config.yaml
input: "log_mel"
loss: "charbonnier"
arch: "unet"
pixel_unshuffle: 2
blocks_per_level: 2
init: "orthogonal"
muon_scale: "original"
nesterov: true
orthogonalizer: "newton_schulz_5"
weight_decay: 0.01
Rows from block 6 of a small spectrogram enhancement model, named by matrix and row number. Rows with one number belong to one channel. Each number is 500 + 25 x the weight over its row's rms, rounded and kept within 0 to 999. All counts start at 0. Numbers have three digits each.
After each channel's rows are labels from the 100 clips, of 14976, where the channel reaches its highest value: "lies over" is the class under the peak; "top examples" is what is common among them. Only what is clearly more common there than usual is listed. The data: single English command words and digits, spoken by a formant synthesiser in many voices. In brackets: how many of the 100, against the usual share in percent.
# convs0: first 3x3 conv (model.decb.0.0.convs.0.weight, 192x384x3x3, each kernel summed), inputs 0-127
# convs1: second 3x3 conv (model.decb.0.0.convs.1.weight, 192x192x3x3, transposed, each kernel summed), outputs 0-95

convs0.105:507431510457508509489516491535451523522504494516439485506516538516490481459510453483490555595468532529462471490475518497538538532472501502476435505450492532505511576485556493490531491532501495447518464555509505463487491521513424533486503478521488561538483531535485552534498553505474474507481482462496498513481504536466523512485513416495475486510470473542508469490521448514474500522494
convs1.105:474528490504501509473540507477524503527505526539475464503496554530526495500506501467509528501522508496485478506547471446506509474523513496517522521460473489484465486489520513480502516475497485482469500486477535463479548467555536484487514488505480547503472480495463479518526496509503455489
lies over: /oʊ/ (44 vs 3)
top examples: /oʊ/ (71 vs 15.9)

convs0.90:520496505461481515502550450453498479524510527481515496510496492483490491540513503527501498578475505530534500541518488496533545488497487489536520469502501498474561511519460509542472483507522450461472530471506472570484526479484507502478489538496583455496522505499499471521516522494516406472458552572464495508529496491498486517542464469507496519461534473499484527530464483466466479451500
convs1.90:453521504488502479466473470512513474475502521502457430518504452488513499534512539496508498491465498487523470519468505509468498502487461493452486529535473507540520526476513496512506544490473511487490468515468495475486497496501488519549519467483524490496486453514498519488489520469466496526
lies over: /ʌ/ (28 vs 0.5)
top examples: /ʌ/ (29 vs 4.1)

convs0.187:492495509487497507431514489517474505521484516526482507481471450493538524539524507503476530471534490492540512523474524493506497491509498469508500489453504520457503486520491498434482504497461435468474525505554466476523536503480522461439515542466516395517426484509490503455520444535471549497479490461486506524460480462475554533461512495541508462481467520508497516471500518554515443526533
convs1.187:500471492469486499524471431477519489487496492471431596543512490487517491449496474492503512501532534520532530524517505517486487495544489492483450462500492490508474560475505524486510498511514483485503556490512480499509512498474491546475482489490490518475478506503512503490465479467464535524
lies over: /ʌ/ (25 vs 0.5)
top examples: thin (high-pass) (38 vs 11.9); /ʌ/ (25 vs 4.1)

convs0.52:489484556490562475480542536505514552537517519519463515446482487511548485452532539491512538473559504542517501491509480491473518518433480453474512517479477499477548544505508452557539527484496562474520506492504541592534491480461510514494502502478465538536524467547484586514506461529527500484466548469458524506536511480501490493485464456482539491497483468508500539514458530498493492469506
convs1.52:467500496483499514502440451486494527542480494523533499477508508527551505505474537508511516553490546504505533533545493518480519522498514517496501467463471466510485509465483460497513453462455490534488489506521491477508512532523530452511498491486511500541483475540500517527530466504466499440
lies over: /oʊ/ (34 vs 3)
top examples: /n/ (58 vs 26); /oʊ/ (35 vs 15.9)

convs0.182:489525529467482509505460456500529498496473522465505548487533493466506496559526470444494456498508488489524505508513477521523480523463485548498501524428499507486543458489510504530487500537505514516491507523512465545499483496517466486508474490482514474491479483488539456547506504538485526522453510510476489440485475520520499487510465493497444526530460517483483497501516491472517455437493
convs1.182:530510521466537488527479517483503525470498488459452506491481509456484478526528472511513496483500469525487503482455505514509500521481516493502485572485504478492538480476482517492504514536503504466476497539453576472503513518474482504525462560518526482464513493482485529515531469521503496533
lies over: /ʌ/ (42 vs 0.5)
top examples: /p/ (59 vs 17.6); /ʌ/ (42 vs 4.1); word: up (40 vs 2)

convs0.64:522536501489481495528508477518479464483434555467493477491503554503510490502452478470555509531485484560503470492525434459470520513427484515466547520481551520485499471492457471488498545469611494488508517513487505510473498528474523510494505565560505484464533508520531490517529526474490483515514472442489483567474475482532466550469461494468553490531466471517497492501446511497493484381484
convs1.64:521524517452565491502477468482489522473462537508539506478478522525511471521460483513504508492506487464481501486555512500496520494495509483529497499476487523458497530486490439508511473508488540495510479495506498494495465542469499503504489489489513492494530506526438496491515499478529463468
lies over: /ʒ/ (57 vs 0.2)
top examples: /ɛ/ (87 vs 15.9); /ɝ/ (84 vs 16.1); /m/ (77 vs 10.6); /ʒ/ (74 vs 2.1)

convs0.42:501500461502507508476503501507474524496423491479471522509463441504459491491480508492530484499510500521495503529476536498494496494479460452508556471525485472530494444494487489458500486490493456511498465467481500509515489500479535459498485505458488464489465508464442479512518487534522536531523519499448491520538482531464514495465536514551482536410503497500516489511500496508486509521478
convs1.42:504516532512517470547497511518462484443521478548536483544547507507473474491547517519483465516505492495513515467554498504459537511529527496481509483496504502466494487474470492502497496495519480483483501491494486514525545475550494523502500483493489454471494474498527506478503522478446515493
lies over: /ʌ/ (42 vs 0.5)
top examples: /ʌ/ (44 vs 4.1); muffled (low-pass) (29 vs 12.2); word: up (26 vs 2)

convs0.73:527489534467483492511533508487525513492504499446493520464488480479520466477475549533532493524515512518485504517529529518512503454482495470471511521488473518499503536511525523539512517479490479511536483469474513531524483480503539490507526471565489512456505525538512484498555440493505545486488521538481521496484489488485483497432495503511532491505504546497552519501512480497503494481516
convs1.73:505456523481537497492485497553477526510439514505483494480523464504545530446497478482524510524478479497491508534525503474528484449532478513513544461492505513486499508468477460489489493459476491526516510504494483477524489510511454568528506514465504478492462534510525521503515451473492508526
lies over: /ʌ/ (31 vs 0.5)
top examples: thin (high-pass) (32 vs 11.9); /ʌ/ (31 vs 4.1)

convs0.44:505487537464512514496444498533492494506485483471518476467471505513485530451495520478498480492480476489507458619478475488494488517528505479501482498451500499519500491507478526504483508523503530448508517524516460472498496511551568505478471538496483510467454467508503479519484523531449491549489559474503471506514557525504513557440509468519498502459503549505526490535507517486547548527580
convs1.44:514476508475513515487488477517497499525479492526448508511503502539551478486469480491519496485546499499532506513495469503499510518493474485506470486486474523513432486518504470516465509492532500533506471541492503481492438471481497529461513451496491542499480496473515457514514495465500517511
lies over: /oʊ/ (33 vs 3)
top examples: whispered (59 vs 5); /oʊ/ (40 vs 15.9)